python train.py --model="segmentation model" --train_examples=48750 --image_size=48 --arch="unet" --pixel_unshuffle=2 --init="kaiming_normal" --residual_init="zero_last" --optimizer="muon" --lr=0.032 --nesterov=true
Rows from block 11, named by matrix and row number. Each number is 128 + 24 x the weight over its row's rms, rounded and kept within 0 to 255. All counts start at 0. Numbers have three digits each. After the name is the row's rms in percent of the matrix's.
# convs1: 3x3 conv (model.decb.1.1.convs.1.weight, 64x64x3x3), inputs 48-53, a 3x3 kernel for each
convs1.0 077:124097130137118111154121123117140165136178141128132140130087106118117105118114128119149122142192116150122143130110143127121163130151158139119125152070148136125148
convs1.1 092:126144140154153145127145145103116136116102156137127108106108111136105116110118096110102117095102124110164129112104147115131148109103133140106125086086078139130120
convs1.2 083:143139136139077140126114126107152119135152117146141161143149137157146147140134147126131136166146154151145128141119102121144131120146101104082101118131117120109121
convs1.3 099:107146150120167120097144146156150129119139141105142124129106098128104104137135126135103124127132136097099097135138135119117131125155122143144168122105167113109129
convs1.4 084:146145137147125113137118142132130137133151118121149138135151135115141157159122141126136131120147105156121132124120125087104115128143147107141120109134130111131120
convs1.5 100:138130132107139122120124134096126132137130099087109118100113121109111108088128136115112163114110106145120127138134125133140133143144133126069122107123149126126125
convs1.6 081:123131120143126133142128154143155144138154129111124130141131127145146132142115131112099119140142099115104099152132124147146148099083126116100125140120107124104115
convs1.7 173:113036073106000064142048084114129129116132134115128129057158109047159110035152121160117140159103143148101137122144134117152153119149140137152144139150135130157128
convs1.8 079:139138135143109105134154108139132147104123145152146121153137126140139119171110128117159143125140128124112116145126106115144128122125144115124135126090140116133134
convs1.9 095:134138145132124123107134132134153111129113110128108109139122130140149119139144129138144166129186140164123107144124117132119130150120116124128112142142117106141112
convs1.10 076:124115145145099101152107114111122122124176108077139147139144116143155149145143136082109112142117097148117133144102129153124116120114128122117114147067120090104120
convs1.11 128:115108129124102131135120119133122119115125110115128124112131137124097091117114117126107118143154162134142121139152107133143107120141131136121142123125130134149104
convs1.12 180:113136134124141139119123123142126135131074134150147156141000067122000056141073115117102106121120131127136116118125129116116128124120123132115134149085126134158125
convs1.13 082:131156125126132134143125146141145151133127111138109098134131123123134113155149118126139131152134139132124110115121138108119132120121117139149155141111156110118109
convs1.14 084:111145143140189165125172135136117136120110137135109105132108122138092132132154127092127123083114124099106091093099139098105098120121098108121143131128159094120149
convs1.15 076:122145126137125125132144124078136113077141127122115128136140083130136097145122103119140126116101129119079138100092129112118111109118116116122113153125121132129108
convs1.16 155:148118164217133134170143139108134131139127128137136130128113131120089143130098127105118127083126127094140143127134129132124110141126128145166143128160137136147141
convs1.17 084:142124145129110108130115127128125109108113094124113119161148114119187090138138126123120121159147172131131154164142117198096128129133100091122097147110112120088101
convs1.18 092:168135134128101114120117116106167120133125116119167128131127126128130156120139117129110108092103170125110122112117151113094115144120137115152125104124096112103110
convs1.19 103:127138137119166111132134119116162146118110088135111107138125118134139133136133129129132086110112148142091161101130125121129126149143091112118157137120076145148088
convs1.20 096:143128148152146137158132152117132116115093109153093127141135130134167145135130158112146143130156109153162142114127116118146105147117114128154107171163092108123129
convs1.21 089:113133129097118133109110130141104119094108124127109110130134117142109118127122102157146148148141180151124167136142132152146149151132159150169158160129138155125146
convs1.22 095:118109136128141113141141123136092084164149133156148170139128134134138130125130133134125141124051113113078137119110129140148150161132125103117125108113144149128113
convs1.23 097:134115124105145157130113147142135153081159086126110110138136142153128109115153131121142157120067107127140141114136107134150110096087123112098115122147148136132108
convs1.24 099:140130107125142115160114123116108149128126150131110127147155133148150123149148144089083127106152124126149122157123133178138135122131133127163132118149141126111136
convs1.25 090:110133131134116127138126151100148118126137145138140130154134132120148124123132140095140138123155129146127144138115121116128130143091134132146160141164151151153132
convs1.26 099:144144157129127119138113106077141129120116119126128129122133157152127133142147145103157159103128068162121144125137113136133101099097126157124103136137103113169101
convs1.27 093:129124137131138148130113128112120115152145121138136159133120126139143140141128134118118103080023124143172110118136127130134097118126141163163129131163148120120128
convs1.28 095:124123104125137126110114126157181150145134136146140136130128134147145096122125130119063125112091092143076103117133141131146134117137127128127119138115140085109090
convs1.29 087:133125106147127125127126112129133120170130188118140147121133129145149165153107129143133131132152127135129120101111092108138153118122130122108142099114095115150150
convs1.30 105:106141132108129112103113117146112131114149165136106114153145147145161135145130147143088129108162135097118125104137113113117126117123115131167105110111144111106095
convs1.31 095:161134164145133152173134164112115116127135108123110096120084131125105121121079123126141105128185135131143105126101109134095155125107141130128131116124128151134144
convs1.32 082:119125125139130126139125150125133136155104108114149106125123134138145144121129128132132148148117147144166129115113127135150125142140129134155120126152101095132099
convs1.33 102:138117114112109132136118144110165144131129132109151141107121125101129121122149126110134133109123118118128104125126125135152157128115134136108133145112141105095158
convs1.34 088:135123143151142134149122121120110112115140124134156145130121125133137138152126135090160121126117131102145147112127118142136130125136095139150137124147134109106138
convs1.35 096:120126120111151165141137181132120130144117129128107155128072093123120097134137120148128124096151094122091139131149141147140120138135122154116107116104146092142114
convs1.36 097:148145145116137117154140113121120112111143128094139135116130144129122117116136125119095143114148126101102146116132148120133121138131142136173117136076107090117132
convs1.37 088:138119115120105126115135120115123117107119126116145108129146138132137083139162143122142141132135050181138137151146156104143156134121106128115133135106144140146130
convs1.38 095:127123107136138145136154099123148148135148135139178169154153144134120119140128137111147132126164113116097144139164120142122163139134139120095129152157139129122138
convs1.39 108:164135133144140130144116140119138135119140149101110134134128116133098104127102138130172108116059143117124129119104133140130130131125107115133169136131097140121112
convs1.40 103:119107122112102118132115145144125134152132103133121126156093098175153102157117114113115139112149115104111120152121140149108131151093135143114119125153116142132138
convs1.41 105:127103127140153125151123117100113145108137133120134109104091119116104120132119138117183156137120151122110106131127150135136159144137135116136124086104110112129107
convs1.42 097:110150123132104130146143166094165130099133115118116081149113154114122103144115033136129130132215175123150139132101133115119146169118128128114086125137070124109104
convs1.43 087:126134113157171132123133135154141121142152120132090127136136132137122150112132120151080102136152100134129120120119110110155137136139135133116139125088109120139109
convs1.44 124:132147133158117155101138169134108129154133143130067131120140127122221130146068114100097140122116091097083130119153116121164133121143124105109138120161150110094109
convs1.45 079:160135151132130111124129137130147132138125144126113122139101117121148113130118112138129098139098152148138141102145138133140114130130155129159104132094133121079125
convs1.46 084:125134123131116163147112131160131148138092131166128146118113134131135151133110139124184125172163148117132135128134132122128149134138159132137132143113092143139114
convs1.47 104:108133111144134104143135146127126123065095136126126126104127115065122156138129116130143124100129135089149120115142149121139164127146145117109139144098123143158123
convs1.48 092:145133134146172151140127123127119131136148130142131123134133140138150143148120139131156128137178130111121152111083121115115112128140103117134157142172127135118119
convs1.49 115:116120133135133125149164123095123124156175116131147127116119138116150121124125139117071112061050078104061093113091121128140120125136101133104100094151135115142094
convs1.50 087:118095096129132131152158164131107132149132119073104104105119148112093114093099125137125087133197095133114124134120124110145152112114132098118129142129154120135118
convs1.51 080:139133131132130153125153102144127107124063095118114122119118136096123136156126132110133114108148154167112101128093101155127094127106141157147134144143128147130144
convs1.52 097:172118143134149111122115133106113114126103117129130083125124150130129133129143132149137146163147155129132160125114124118139125125133123159168141129104124116135141
convs1.53 087:126119136114133121142120147151149146123123159105144104110136147102133126118107102167153154168166159124160155117167156154163131134173192118107127102068127134122132
convs1.54 091:138133093104148136125108137137168113120176103103084106161110143132151132125107130114181129133106160094124128150106148109144155137109135115134142126154128141131168
convs1.55 138:063103109061117121060069100135139142132131141125107136113099129109111145120100132111178157101148137104134135134126130132108163132115123095088151087162107101120108
convs1.56 095:128127141112132105143125145120114117134129123109117099139130117135105125113126146162107121141093126110145123120132125120119113096124138111127142143107092149144110
convs1.57 091:144123132146119130152105114107130125111144123135120125146128140148133135125126147109128143137053139129079162138169124133185132133154147097107096087147095110137100
convs1.58 097:130127130123142129140116123122117124106094136129088160122132130136152150134127137137121120122013148122092135130098101136103120106111128141161145153207132134172122
convs1.59 105:139126146123134130137136126167118101095124125118136119100130107134136132129132123078139125140157117121111099141142125126143110121118152099106128125096106140135114
convs1.60 074:118110116159169178134134130125136124133110132136127107124138136135150160128133128123132129137154123126130101136120099147109133126112096134139168134154119150193135
convs1.61 093:140143113117123133131126122129130103126128146150138111143136133136125122154112165134093137128203116128113133123119133106109145161091136099126129107082163095085109
convs1.62 127:115139115107109109124134126146163163163141178133139183112111132127124116116097091121146121129122140098100115158162153160161163154157157130134171123145132136128141
convs1.63 094:138130128126135132132131150128105137109115155130100100116131130143144133153127125154130133142122147128170131100110111097153107130132117122113134110086116091085070